Weights of a small image VAE.
Training: soap at rate 0.0036, batches of 64.
Data: trained on pixel-art sprites of 400 made-up characters on tiled backdrops, 197500 training examples, 1.7 epochs.
Rows from expert 0 of block 3 of the encoder, named by matrix and row number. Rows with one number belong to one neuron. Each number is 500 + 40 x the weight over its row's rms, rounded and kept within 0 to 999. All counts start at 0. Numbers have three digits each. After the name is the row's rms in percent of the matrix's.
# gate: expert gate (encoder.blocks.3.mlp.gate, 16x96x96), inputs 0-95
# up: expert up (encoder.blocks.3.mlp.up, 16x96x96), inputs 0-95
# down: expert down (encoder.blocks.3.mlp.down, 16x96x96, transposed), outputs 0-95
gate.13 038:496419491512476500560431481479476461512512516403445562478496498493502490512486442429451542504466470520532427472560489485490559449521541521429539575465611509524583493550469541469487507510496515500510505493555507451470493580553514514485549459448545462551526460517534515503490431475503486560
up.13 043:469533484539477488573543507462481459509536614409485433452538531520464476555481514478469487578524472467567460575475525482496482482550498475438478480514566479532475544551437414520450515517485529466512490557551450502483528547497548416485523519493503459503477532511481453495412487478454502461
down.13 041:539522519454420380460493488539430468460522435566552479492555523499490463481475462459487500590509533482506529524452529538477503510540495469425528502534493479508465585476533505464543481523523491462491550529502502476477396511541445515534518476558535508458527521594452511526518472530428553472
gate.14 008:546372580591483454476550492458533452535450433480453508478514468500498515470496463463418511505528481525556495529591452511465488470519486528507501493468528464564510521545507507442539499490524478501542434490537433465528469501532423561471563511552472441581521492524498506490527502492500452542
up.14 009:449555565480447528381470535583505558540493523501460498583536483488479538559508522535539480403547494547514590525517500510525507451480566514538472518548481482492482521485481493465587516531474459525566454482499531489486468530494506536526458491520400480498510503467479554428485515483539531445
down.14 008:522455491477461501509470384539446501456535510508525488511511406518483491542440425509534551490500482502534438478483439467461567460486491453524517482448597466578537498504488526568469495544511495524512549537502562609544479474490451515503504546462560463463449469505516496516532476491531520582
gate.15 061:504485419565491525611559517483467507449476513472540550519435552454531514533569470475458471517449506455563550536408466500471474506506482470495507489520494410474504550504531517419444503525523494497479506508586501534494471483515462555474453458500512540532518490545452596495463459548565515487
up.15 049:535512449572491499558610459446487449489550523521544501506423496449555556525546446457466512462489481494516516490392476466479532534529471494445510509472467457505478537527513497467421510575539528529468489526590479559480517491522409528487474451466551547550553484524488519502463486561507491476
down.15 071:470461484608510512480542543484520507471530471569499497474564473494484374534424570503515467529487464513459512523562448533484499522500524529498482532467576582449461580468556497439475548472461500442522545475578524470506559500434473491480438459473475518491491469479482514455488499507527520556
gate.16 018:517477549503562515489546524529434399476439514502506501485462474414499580539516544469444512523507472536576520549506484458439445514470500511553486505453504466539441500549498478431541547459513464470536496537528526539520433493449436562527524483482591527538544444513469475464520564493541495556
up.16 011:512505431471430463505533571466498565516536482548442537446491513524533468475474465526553488484498558496416510457548520495546528485532527490472576489488551575517532496483474484549421439510512494542501537436462441484390541522547592423544489475485455488463533506535501555521489511523463478479
down.16 017:454499522559489480519495541518611468493529517468519406516436521509454478463503505518543484452450426486512498496462552491461550475493457591469429545485471526573465504557509463524512488567523509489534456500512512462479513490494572623524516526466525474533407480489465535536577507491504542506
gate.17 111:471498604534552466451518442477501387482471485516533478462484506476531446485436543529496482414568476503529512519463468494446493511491478501539392505492506498497485530516476478490607523549537441550527469499519512512515532502512515494525515412403460494509504425506543491455525518553532563533
up.17 117:580466462418434515610498560534490545494554488512484530450503514490447561502494485482522486545452523475478513500503503534498498492536461517476562504511544547492523449498543473476410463383521583468530549455533420585472464494498468490537494563562455507481521533512487502522438487490496474497
down.17 136:509503531513376536516464513462520453494447554568445503549518521478496501499492491495498523461468542529542469575483463494528552472499433496488530489447545451555495547461424530501555573548484498482462453483586478510454532473491462401534532484535521554554489452430555459495518534509496499436
gate.18 083:530478563514524498507507481513552427497432522473474430448491520432535467484521445506483486528554469502552471462539478507495531530503505530517475468537427480431481533503549503390569488443507429554534512523581479531479493446545474520525490512494417519467494444499498544452594501571568509532
up.18 089:459405565493529525481562520550601523475518482503479540455486483471524479501513469511538503520519488486483459433571471517507534517509525503480444498487487504464519479603523492435448527398485431578554524427530480529511531477455484422573545473506434555481467490520567516469496464491511517529
down.18 108:479542455550492507473463428459550528516492545544474416478559497473584490448473457500444493514492523516577457499501514455562451546564540502553540507558496478487570484482465579509532469503498482505435456468515564554490510467482384470497518468533552492527454537512480504515412518477492511562
gate.19 223:548555475486581514532565504516476406499551462529593552502509504527550463478452402464518533485517433514458608504531472481424538490490526511455546514555484565458435476462467492467512543509514450456523540589505463490500469510495521517446488464444508478540573474489502477472494501526512524498
up.19 205:457442526495435487470415481490517575502452564448425456489490507470429564525550596548489470517469560476537397492496510505585471498497479470541469508440523425545545530519541502541490446492492545553495462411497522514531497479526512484552516539566503508463436520498499524529523493487504481491
down.19 198:500512533537427587461500526455576562540522572424472528454481490535502537516517553540432445544527542513449423472455552478527487494527539537496546457553526455559536455462443497556517482458501451550481483443468488523496537527552476539605485523536490473503501518465565466521540509506472491510
gate.20 149:506476537588492522468526534479431567486474599454442524511502551532488469480523504472495476451515454542525473500460439550503469471585472428500431410495525451456496446447581554494556516494426510553446526500490446495527494488507558502492462418504470463493528488466535491507483453530550507523
up.20 129:507522542421475475535498424559501459528581429535488490505466440462534564478483496528480484529486547476515490446576541467480521540433505571478537590457449509600417479487456459527471502487553537442539510508525504510487459469489457485527487581497533572569501484506505534472513521483478491459
down.20 194:521428493476437549515525485538552465418510534514481471507549517547534540500541498499489515537519516450536474513482526510498535435485537534461512389479473510489495517433514513438510510498501556513417533455490501523545433435560602458493533470505473469505541452382518441513520481522573458481
gate.21 018:482514561521482522519486445575402423441480488547566524471469486476489553491516490471486537456506502539580528543521470482502512498510537544458495487472543463484541574495527560349493535448515502496480481504502432500556517505452483534451471443435553481498538477561515551499459533491549462510
up.21 016:518475626511490400480500555601466443530604482528475508532518484488507532552519500482516517436512491429511508481461504510478541522466485548491482485527560467503559519506468506520480487535547549495523448554488492455601460504479552541501445501448452472467465488460541520478497563446458457465
down.21 018:442492444473511503549513486537512511505513449535511466521488544526508513549443490518428513465504509505550527543565532508548505535502466503547525523471456466514571403409419526455511494426431523492542461475512487557411551530417503517503511486550516452583517540522438578519508491480542485538
gate.22 156:468577442533489578491491438461519528456396556424497510531563497496465476445475495510525454527532466548490523520462508516521492463517486425476521471516497479458526513457510524541521587531479486624473476414510544528484483500512379516514540496570473536535529487542466469504518519501494474516
up.22 137:471585406499513530501461445466551552480457564455553479528576483492453539466481500514546464537523438519467534536473490517501469469553477416484535469514462492497529504489438489561519566532522513573492466414508488554478438499474401516516513509567502531499547515549484445525463550558485477487
down.22 134:469514405520540487468540521481460481514446490537477524470477492567465462486492588376512494513496439469455538517455498467489490504533534464583459474544505536533491503487551503552524524453510535446455526559485498461490606524431438516523450582554521542517530537488477523555477466489555511485
gate.23 101:527471544448438522519518478516495535403561515467450500491486479513495567535531473464486431423487526563495494449572571463532502486417564614493534520515457445528482461519452506467443458550540550457507453436488518522516551477544458512512513481454535460515460539474472524526550504467516546487
up.23 098:474503450552526479526478519502496484552437526545476502522502540457485462493482521525463541552518473437490467522483442477460474541626449379504471443506520515491499581492559482564532478449450449519494565510534519475463493520462512468501513543525391564533510441503542458512468513519434477528
down.23 091:495530488550485545493531528480543459522581505574470533487508517480471484528426568485572491511509482482543529549430476509568509524509504511565424521475456513412423542563485538534484563487459472498545455491498520535427463539481540438472538513529421521495552463482489419485499471434510469448
gate.24 009:492483519571425431481539425471534429453489523482491555503531492443532439544509481498457518495582508448481496517495468458498504574463524443517506471492498505428539437533533531467482504477471468563500463478489458537448454440541486468476576517512471545534479465510485559481603480546539498594
up.24 006:467550498456609523467494481527446517570467447499496490529529451480447542546528540477512555422403533526535509514503444452551556472466573424492508499573482493472505564484510573486525533495545520436487511518497558504522545561506491502480465549466492451480446496437515474523446458505505547446
down.24 009:503588491442590460438483508436528492571521500543494533527501501526565425538516570485489517576539467493546448458512456508467509510582436418449486493481527459531503479557544485490482481492532420532521530521543526551468503511516548497568525497520461496450527476501512459606493490475515551522
gate.25 124:506445510479472506465544607437528526465547520539473532469555516505473517503511524533499516521505530446494538540477424536517511446565460490503514470423572507480470504554543452494478474451549549495555530480533467558434593514462436402491499425513517523495511549480475515457456471502538450437
up.25 119:465468531533517499515474417538540477500388502511507418544462492471512449498512427475489460542543449532563494493574510447535461550428518562475553536515477489515512518470494529391556510518422431509467513452521510466560460515523496569546537503510488498530499442519502533537572497524529484530
down.25 127:416494532442569523498554530500471487513502440464461558518511494548497516504511485481561512453541483525465513476500526507547550496511545518513455459453532509449461532551481500386457447388461509495547585460480469470512565544573530520485496471508536485473529473495537471425592510499471486562
gate.26 090:518421463486504518555487416533519593537457468468473503557533456514576399475537478530519442546522400526512461531493461516437457491485518503520481505455517504436507469514544474480516452462456452513530435547560535488457446548488493491505510552496541539571470512511479502524499499486586498569
up.26 084:471564522486506467482504530459488519492533476481507481451506523535439566543555562471407501432510526461493566511481558464560505577484500485532542449510468469513610523461435489414466521533541592500475514462416442501517516475496490561452479468504527506447522482500506467465471556445491478463
down.26 097:501476505466501495511497493520575511430457510606482538539613550492513547469521449535485515574578520496450524478537434434449461476505563482537506486472473508501533470490496465455477481525493577502581464487526519489541515461445459425446469427506487507577525506470554452538497527518495453490
gate.27 164:428617534481544413471504469462522473508459517499456535446414476472510539550546571538487485503534518441477435468455499478482546501516416418411529512493454458513510471454513484541520482502510465538484494476509506508526563522513507404551491524435487512497496489526504451536519491579523537528
up.27 151:531367480503487544516506496488467493498526475484564459512560504514486427433485415519517516445455495582487496531554504498532410476482542561591478491479525500481469549544512535457481554538522487473482447491489472465495442476492500600457511459552517512552527487516513580474481501428470472510
down.27 136:544515560505477464410487501567500462441491402452432461526517530453569497528496505519412458549535525518552497558428453516528530576501514566482554544490502485542504504458449484415528488491499544459544470431518510504504513485472498437499462465477472557582496492485484527451455503528492465542
gate.28 138:505514573502495441509493498482478447580504537448520557476493494503592518449450439489482525373555515435534492506521504490509506502473504551548500502447505574545414531479438452525422495444487491482435570453524477518535502469556522507578500542525524476469530518520458495493488476561494485447
up.28 183:481524530491492454475448475527470464526495500487549517480467458476532539478506468518496549400509493524474501511524496484487457495414515462543546602535511524552452483453465498511487518475453479508457571481443486439632444485481568572521476541592534463526452531534444517460566520533513479474
down.28 161:510530451393470505531474462497507493459553490485570507482540486506483529529500498562508492521495466457497538546564534434484468451450456456522494549525484535483572553415508440420518511541447540464557524486489491470584464557467503489498528551552492490550448583527426475552508477499558530466
gate.29 125:559522458462461472474452500469466490496485504521549501489450459503578509460455480517494499514464548521469505601518524427546511570527506506467550548499481484515517541580541591500532460534515469500539506439567458535491563501398456517476483500459511491546425485478522601457511451514530556460
up.29 130:579520489464458464541448543499453499517513486542517473529488457509563546440453481484469524508530531478480471596505525473533536571527463519425550541443506501543488560591514549486490474514520507470531498467607453525460553496397467497532466517444489468532436489467526579480500456486517536473
down.29 113:516466425507565535571545495517507504481486505518510510496414454544445501457521445506510448505486436509491506418461522485503526485487533553521452576491463474492524470523425423417483511497516446447446549534521472504492471444460540485511475510518627472526556523455550515431470496542498518560
gate.30 100:484525496502512487497528499446483450542470419496567463545440503534519451490517531523475456476537414528563424422511461528512600529477549547473524514485532484549534559538521464423498503480482476539448450519554430463519495513510476463466529470457550602483439533496573500477482463517504463529
up.30 078:448495475542499513529451498419455461532496541511579472487497547566452512506488509513492486469516518530526483481530537413493501508485543497519523551515531493485601532552445448468437532452487441467456477437514469470449534517500447488444520496488547612545486514495571496481415463604517504473
down.30 102:459487516479491441492532483419490512502480464482480438466481485534480431454509502462537432519470472499493536456543537458550546480532540532505432437484552496498490465605520519564523453490528480530474594605563459496511591566417525521525541510481451466469475486486531470533497482479481460535
gate.31 050:496451442464527510494478454444439509503445499457513534471544534431564472523534442507519444548580474523528501438480424430428440556548533566485494542500584499552515514496526505459500564529490566513501503495528409477492529467442492535557509475463494566485534498488537535487494512508514465578
up.31 043:466504565564416484498542492540480538534497484568474470598488499485505458507575547554542476499445514453532440523490499524519537524430552485493459471532486470486521487453453529466576462513502429532444513490469549445519426504488538593523458556471553484502510489491436446453533489511577516489
down.31 050:473533456529488517435500510530460567460528499467479434520547524534557482547497444441430474467495446466536455517449490513549469499550542558438499506462498505415555548519538554542515600556473494465436466510519546479431512503473506434433501430465516490485513501466539509567481469513576513486
gate.32 032:565431484550504482481519477516531512497449490495491531509515497460549485490489496549493494464509503519574538510510478404503474412478499436551461512541563484496501490531510570446520515499513466449484514516525511404547546388471464508539462450465468482568524459571521580447503480514536575574
up.32 033:517494508529486447452507459508470514483500523448498488487578534521609535550457487532509531459542565497502463483454469488525484425436494469591558530475558531516478484499499533572541490543502551450456465513507517424544570392509487477499492491502455478566468514470512554441430471485492552549
down.32 034:492541554529473478505483503554541470545561519504459519549498562527500518444450489534470450473510495502477500445461580466546523529562486489418450532513515447455542554561498526509461557554472480565522533508517498415473569455521537479408475508389530492458510458491527430470497501542466534529
gate.33 098:474518553461617475473491437503505491458532467537524538478465509513506525567536502569442522471539523538453522554568452534490475480534458480520496431458512474545481443423592545497501501417468562475529491473509461467531474490508512506523542449480478478512531465470484580494444456486561561572
up.33 091:507481539512512452424511468479536500474472390525459456444559555492511541514461521500481531410578500537396493488557535510493526505453464497540470455493441574485520449454571579520550489487487480548485476486471501514544485500477587530481531496450420506529456466494534506484486483549523561520
down.33 123:495430498464537575524480478460493540531476510426414544527509547518499480473516477472489556483480536459519467565477467447499494527511478430507503506526475566570483448496482506503555449574508422533509506500472461579477517528556530454525616452445512462500492562462445440520522443550508538503
gate.34 054:586439521529538559484476479534536445385517502422492536523519480475498489511485477472429506561501457513531537437569426531498512528497495479457487572472517499469489556481511545416522505438525498552522535431554564475446493470568485463460568521488480542565447491480517509473509469502538482470
up.34 056:536486472508537575451499459507550499428497486443456556524526483440517517534519506559457526522543509528518514422599462479532569546491523483372466557494518482408492485520512534453447516502541504528497507425529530467484502456508442485456548554515449551543438510515504474496536452520481482452
down.34 052:440475504568449532476510531568543482518450582533521464431525515498515494430490491451524441558510507570486462479449541556505564506487493486581498479460485528517492513489565462481546544430485467552440465463524518461525465537495496506524418447465585498498413442511539536540469466531538519499
gate.35 022:570467542551482521565526444480486463484460496500444501504478525508463522484496454559500470420505455544492485487594473443457468486542457497500519544498592510443519507567538511375525497505455494502580555506554421483478479492490458550505541449445495542578497466547511532471488495482512488550
up.35 023:504479574548497551520525445573563565441553512446462522490507502520471502548506456629557466443515478526529486522502529509505484416452503524488487594491497469506470406473446511502469518493519461558502522512448466463566452503564487547496415549501513502515485523530491533466501526438489468471
down.35 022:508487479503521558461483458501510589478540575536588606526392487534530455463489600551492507530502477596502498480454467539481493502503482481488498423495528457541494481442536467435440516547475509466456456479503452475548533504510530507531494543417499520485532479456530499442533469529496496524
gate.36 044:489478476546515489527538534484440471466432467447491513508481554467506481509526478480543553444513565470576443573565493497493424464447483437499540530473506538475494532531525529446574471539495435504568538443498468526446508536489446470463569465506491560576547494465455552501544478487593507510
up.36 045:486495508460417429557409536539532424552501516530523509493613532468480538462433459482501515509529550499442531555457533484507548499557438510526520481482486487502501488440536511543482439425516580571594498485530429490526466519495484525482461464487498512500532522526464518444448462489455505482
down.36 044:607496504522507493452596484426485479554483538430445532495473495547511427493540550484481524483499468501511488503501479523508484532453529529499529452537514504532532527554510463444561445583535532474453459534520456463509608491473512425472565547511532461568527553537510470480502490507590526517
gate.37 061:554488502571511470506517535474504444467436464414494543490454539489519469489505441478504489525601440563457476534540513491503544477486494500530605531530549461457519490506519491448572533437537512473533449427431529446541506559528544507470476573406481486548473470494506502528528475542477466521
up.37 067:477554500446534530503550506449486464555519566466496487472629492555430519488441518471465497465485463465565537531541477511501427507548550466523455426492453570435536549456469503494490503522448487492493507519550518575488502419519433485467511420549519493481548457543540494484461532469481524506
down.37 085:511477508522565547476531523551516541552489479530434490505431577560530590497522529475490514409534529531445408542534471534464519527495572482515545487416471469488485464526428477488461519555493503524537485508464493427496538481584494443467449548486570445494449472485503474467545498486545513510
gate.38 096:502393489463505527561434423499468390470472496535510490528539465500481515524480435446503478546516491472542494428560516479491549529530505573447571504509541557586530563526462480516561444510476472473495499510545532448429435543553498532539529495521466490558488448498460500526476504472488480521
up.38 085:507430422396536476503458513494473478476479493450560543561453494537404568488511527518457432551512434520492469497496521478551484523520482482451573538477553472532558515494545454526569484502473493506511437481447475486486502512505435513514492506537537558590490580468533434519470530529530471525
down.38 089:553429486541530445554495499483461491512432534489543520480517510480531454561485513440452565516550522429530536525559536480537527499465564444499459471476486556532532498473432495427515435441494539551505614554515528478511528482509439488490479510483486431522558529555443521499474525475501550423
gate.39 035:503377445539508408576472495538423525530480539468403597547481558449518553536500440528500490520491510507532553503526449519423468482471469534515540492498546417494515492490517517428516495516543523517517481512560497516501479467461486507566489447431465498511502497501459522443554482523525499530
up.39 030:498447517513459425543485502483494490492530464469420596547508561541507559478483560458546537484505525521517515502438406549485451508489452556463528511489520436539507477482553523524491483444536570539548496462522468574516530503480443486581487466508483477491474593539440466449434453497487515464
down.39 037:523503441440487556553496466544485456504584475472586510485489501515482475573466461554528496469532540543486505525584490529435516425449557501453550554457494484544551511448477469457428586479483508470500509472543463428494483449444483511518502516550558461508500510511482463576439547526454499498
gate.40 092:520420527527472456518506511489486592479470575477506514536440493545504574490471465474504421546468422520520483426563472484484461541447536463444539537510524549575532517540482485488456498518547414477475448515550507559508502458468557465596531496470483542512484426484522500479520523494569523521
up.40 082:472504490430576401496497535427489507452498463446475618508471522514476582432555509471492471449432468494472492487537518504511451544528529516541472493500466479462507451469571490486516491466500486488551471507527514456521513507446548475579516471567534529499570430542548544511578487551526485501
down.40 097:541462589577455514464502555447504454470485444490498488444573517508536452519424464484462541504591490524514505445466640502503456491527543443509505483488452529454533498497481543535488460517520447521525513488466572528462481535565519513469523531502523489512515434460460565521440529501513467444
gate.41 064:488471483488482452537452494488483438524430476434539442504523507448485504526537486496463483544529528468554424554550532551554445531491469567493539494503515468540512583469495496424551525520499449498458480463533427498474428500561428515601575519503554526465513459480476466481542514495537491579
up.41 046:494501521528568429515526532528531550500598524560460542504453549519559528470500455478535513490460465525451612513496505482468479444494534449550473496567524495509539518556436471524471544478479503452536500487441468401454483509437527511539479484565475474457568479511457527530471558471433505453
down.41 066:489512564503456488547534514436530513469445536461506488501476469523528482555534493500533465456544466496496520462444537555503502504426520477524509493554493515522478484538473519510416485450472475500496480569581532443462523552545580589525399495404411466515577557489513488481496509532494469442
gate.42 014:493437440571529514521492460591513454503520459550463503491441498439530502528525447453556496452510497478543508491533392512414496527460505487476471528514519446450460506570544577476536454456423491494566523514540526467508508475452506540529505478523508509604515459495520566474458479531564488520
up.42 010:447535558522443493595483449498517515458557553442527506471552454513526401602429512483478523483490583494477524486558555508513500493495520512492514541489516503572443494460506481538450504549540445461462484495446514480451463522530532481521560464519520467519548487557513450474575552443484555475
down.42 012:481538533560573542514530539477536483449452492506512427514476457453514499512520525518450484543480428576430405445455457442498582513463489550538501528470491516491441430548444528499476451476458520504520488488528513555599509452472511504521554528548528547551521522552548536511515534521467505558
gate.43 197:503442426527512582536476412553468476548518464499453525494522455485509428510526514530461512561448555509504475458438518477469489548536561553508535495476520472566533485501485512552515454608522478523539507530529505479431513552503399565506529464518524510530548443490446543530531499425462487507
up.43 189:492538595492468402467526556433556523476491527477562463526460566496481550462456501483559488452536450481538521513556494535551497470465436435513456500485475494436473516495519492468475557426484538462439494493487491518552502432497594447489466538479472507456471555507571455475506513555531533536
down.43 205:542469548492567561519486464574537457506527476554467506529469404468421505493468545552507458508442502513511498490486508508491512403497505583518551510475462490520493481526451483505494504550493553436586470531537506505462450505487479547451515558424444461533492475521553566503441459457470472582
gate.44 151:509441500428508505462518528494503483438450551451507535485470548501516498488517446546467408473577437536563414541481545446569522520471508512567522432480468517508508506493557542481580522549464486510438506447475505504471529536501511499488471504512545456440476521533585392522477489542542527522
up.44 167:541572479565515510535496461516498558557515475561483473518499467520508484517486572475558547578455508445446592481527473534422519508506513472429495532545513463458436494523438472508455492513491497501563520588523468486556444527512545507475483492464464541544530444484439592464581517510495468522
down.44 156:499501571488576448558579474573476489478462514531511490542510514539507464511495476546481500481473496420469545458535469552453551437466495544484471533531482547511517527509485507592528514558488515425495536567530464430555470463502544495438492513455501457503533425506441507544399507444467523457
gate.45 139:483554524555618490577519526472503443482418517518534570464444469471377438517461547495484540498500513512489504515507438535485483491516433447511541549441488544560478486550433490471456504503495447509416519516517533488515518505489554482512507542454498516517521426569517505514459531478512561520
up.45 140:500427491467389499419477451551510544522588465494511462521553539545624551471555456522519488470500477495475479482457576484488514511474603549488514454550528462484534517461545488504505493486528557464572453441489469538488471496507462531485514490566487502469454555449477537498510472526497486481
down.45 132:494520508520455527544501494433550452593501438492542546538433493626561513523503482459482517461475546467551491444480503530524452449512448543477508469519505492497524464525421519434517459529471510508522494523547533545483441539547491493420519489497499434580525471619503514538482475496473474496
gate.46 006:510465531511484414495560465478518471563530475483547570470499492518552516528485469475399488490566461544543470538550425460494494519451575513509472505456511437553532510545467555436506509507577514505483487537553486494515483533463488535540457504562496517529518432565450582485512505447562517576
up.46 006:538486470507493462445568537533529532560520436477542569475473485491511502550478478482451527591509469420505528466490500565527532508448504471477474516441501487461480524468549447469473480517448449504520549502523463514550450497488481483575509509580515533542514549534443427565417566482511398509
down.46 008:461479545530502545486486482539521504534551434546531509489537516476503528594473523491428544533500489466561478522556485510513490551437491482568481522426554628511502498493549391487463454469481469474495542519474490500519467476517483501503513483545535489531541531550410533540435414494568512483
gate.47 047:470414509529471492487523437513447458528502460525433506536487508467533486522492455527484478450540479542566481423538490425574528564487467489483482538496564497520482452498593487468524448468530496565515531491529451474469549484526475571479515472453485544574451467474497516506595457527543457589
up.47 035:500529504469513489475446473530495414547493490487553425509493502439528456473458498526525573503533502547511463433529529456490531474479456561562517543513494583494451610483581490500494518572496470414493489581540533477472429475501485465533604550480510475498454453514521487514515516481479481451
down.47 037:494442483509509496477453530502459451451552426560516503421467556492417551457507436490474497445538537516543536491590454454517515477564537550459532564466453542526509462495519509529506419511493484425517491483498449600533473471516547518530449522477544475543564478520508463487469521458512565520
gate.48 023:483447508506512551516467477536551448480419467437476527506498482445465514488549482517499550464498510571548511553562492428472482437465515574489484540487557444531476458519540481403590495495528488527541467471489437477509517510444416571486473458468486501511549520502482554477553513459580502557
up.48 014:574514490484551549471545431434515526519539534495525566510520497617546523557461526473494471496515464490476487485456451484513500542554521408504474511425492517423510478562464526474432503496484470465502527526477518493481533534534400448487511464620533511542463539494503460508429485517544490503
down.48 016:520490458480506497541516552453500526494438476457514503435477404521534414476516486490486452501539475534485498576531465437513502508565513498453473482519531523461470499515533538551591589481557492521462527479504422542529385600461558502483502449480560523508493534524513464479488540501525557476
gate.49 052:507497533504519526465448526481515466455432506515521503549424497463512492508526545509524523567459464488439484565557490555580530450502502490527520482489487424531570470471527563460449487471513515544444563531553456491454561494515519543541551418441403488589488445487501519502554458495532487536
up.49 052:480513540462414522513504496503499518563525467507498488452603484495474533506529485521452459430526534482569489419464494507459490541493505537482508457531496589464423565517502447531520540533453480454544418496453531497549488488469493470453486555539561496414540567522478436511466541499454512429
down.49 053:479558506527544471518414550624568517493520508479500475564471483494576518481526555571490454542508465478513430467564452497491503486502518474420457475532490527520497508548536483519462500480497453525474511501488544471526476510507475477578403454443473444548440553531518544488513526578514486439
gate.50 137:541540496503573483502522544500508508495534522441503554409475508484457468482559490476470526477545496563439495520426457534507555483480451464469544508530529493524478451519497523543492511535511456551512474545576522537469469479470540413478526476502452540420474482469592475583458524515381507547
up.50 145:473484519510422549502504448507507522524479508556489463579506501528531546520461531541533480533449523447546506465567548483508461525511563551533430509454489512482521541482488484453489491472510525462485538453458465471558552527523453579537484510513535473589516524541415543431559468492634498467
down.50 150:573565487536526494493487581529492501509489515462456494530423511562412531501547524507464442463458494504444523470494524532498468469456538566558532490501479462541520535527481459481531504492525462580540533529449463497419424451482557557547461475534551475479442491476493564504589522446465483553
gate.51 154:463501464492500537498503519470492539539514495518489467534534515457509510451521555425558486508471516542423450432407388528524534541599490451499507495480555502452577417552432468468466469542521496493569489474485501500528477456441472528504506427550454544504454519519525521532475511485490527571
up.51 165:462512467492526528505505527470474549549510503498498490531535501462496503462553555430563477513505490564469465465401369535537547547607470459505526493480578519478563425553446461453482491541523490511580533490516479507533494481441491538499511433523460568512477506503528510527484514501498511582
down.51 151:502495561526441522494484476535573517502518469412497524394462512504511452531545512494535518510523474533447491510521466547546470548492494481473499489551435507472450348431522573539458513507540460575458459471461497493531516526555508505493496548488444445479560493519531553505492520535424509473
gate.52 009:547450494563513491514545457536485469493455544482473486526488524498480490487457446452515493497477491513605523434529569456466481565434483487505480549435556440436514493495557544413571509497459506527517506478537533441544474443506502531493516462466498516546520488531460530441607453554552454549
up.52 008:481492465557529490544481512552546524494472525484496459520437505556511499441499455550523425528445534483522537401548548491494539536528509475503544455553446477511535514483481495498452544532500473491473466485495465524483620516523571511502468476377458552506476480442555588433564506502494490485
down.52 008:494444551530539526498461526501529476494550527456508591481510579469552474499542456538519467492530515502471461569538507496503522489479547503608402513485568454533493529511530479466497430474472455549531462531543494450517466503453493458491531482533567592546551493511434511573450449457522499551
gate.53 047:516454508558503527497440509505475442460436563507514470510452554516476565528546493525419565530433483479545530508504476531492568410493504416522519507514492484539486543520477470461622465487512460506482463486545525431508487469509505564561601484491476455470473473495516531497451485535509423546
up.53 046:566504502452512486479538496504582537488572418492495484494595459570548427494471481528548495476499511514534485457553484405504470530498475564442462514467496484518466546463494493488436539506473530477504542506487466545497545518509503501448485613495534484566478496520485467453531515567502599426
down.53 051:537443480519478564485502545514486602553540523470497411462462485411529517470515504502417544558528501528454454477455450415560507480494568495485475517556552562479517491485505454539485433545500491454479544494488558541502493459487552529481443559486494543501479569550480449493526486455499493561
gate.54 098:488486560519506517482458439466607451496422500518518497514545496528525481530495444461475440498527460557539528613534482527554420497478515474547555537516500499512551514448508507498552518440518514508498474441470479444519484475450428480515535428536495439561484583435455515554502496530542463519
up.54 083:478529512491493444532495590522447498483584446450544494458518479439469518525548487555569587476478580498391534448500500529490567521488504504435460472465468510514508436525506471545469516494481531447531493563475545528514508454465569551508480548468519550464550474531465520463447507445446527499
down.54 097:562498499515471457537500543539534494460496503523561516466509507534493503477502523524454527503505446548527495572447544522527472407451503520481495546490437422527500449457495486574468560443466593539556483463475475522550439534493523494614518496530449486517411506468486460510551546544453462447
gate.55 007:497471525575469525534515489457511468511514472470475494487506540433459463548501471466516501492491543496574550502539491458520468540515531508468466522468578449504507528501590519454548493418509496560550450530563472464539497481526574561563589495478518565571568514536467550474568490574537468535
up.55 014:476505489465555514516435529525552552490486469561466505488396484394496503482512459532532467519509504562484516448539537484501535515557528531424465476567457496504574527540467554441445569533483457506500496488521494502500557525472512515497522500383501494459464434429567576476492522485492545484
down.55 007:468453501494504489483467534476423527535533440470518535602441457558466503512503525554552499549511520554551556523426524471497424475525494497496507436483484508472527506513498489464535497488449562478506459553495535516492513517588583610507458470444524519508510438570452475448502501491500517409
gate.56 013:486461484505535528540483467573502436505494519520468521513505507527504502572564380437493527504438458505522464494568449457511486494559528437505485561495515425505511488502534552453548469460485471483553516478623447460489527460551478538519527497449518471522533462489498539424534434545551473543
up.56 010:465522539493480468499486455521410493507477556514519438551547574534527491533523451503438498507544469562521488553486414484505428531471532526535467497466397478490544478422454508534564484522508562464501476538500478468509496453494453487411546441479509521551544568547489464487453483451568524471
down.56 010:509423449508568485477533498451507529536469500516494591538461477512501558517420482561444469451521496489554562435507447488535463481552498453501497475534552532447502472500528555484554522461517509463473504393513529540434565524463462455460475491492513505559426544493478548494437586527487523503
gate.57 074:450463410461545542564494490508471537427421456490473483573482456483471500493515458502435559497534477546530493526512479517496528515537551503508529537510543501578491500516565443479503531521493602473467463518557488461472530486482448584514504461454572477504535492443480593449458451511537454535
up.57 064:550514533495548416379531499506516432539553533531501540446524539437513542458467509522481497469448512467471479458505568525478518510493443475512437532458463493408534536517537589528472517440492432508523540493489508521515478494465547494556523490506418487555492447537552441538542549536485500459
down.57 063:465438488517506492473543559490483477608513499468437538542505553464511494460509507519445472503554489477451442457458485488413540494465538593483486464498475452438532433480541457471510584517512498508512515512501568488461523419552528528459527513474563523452455512489528603523505542512528575511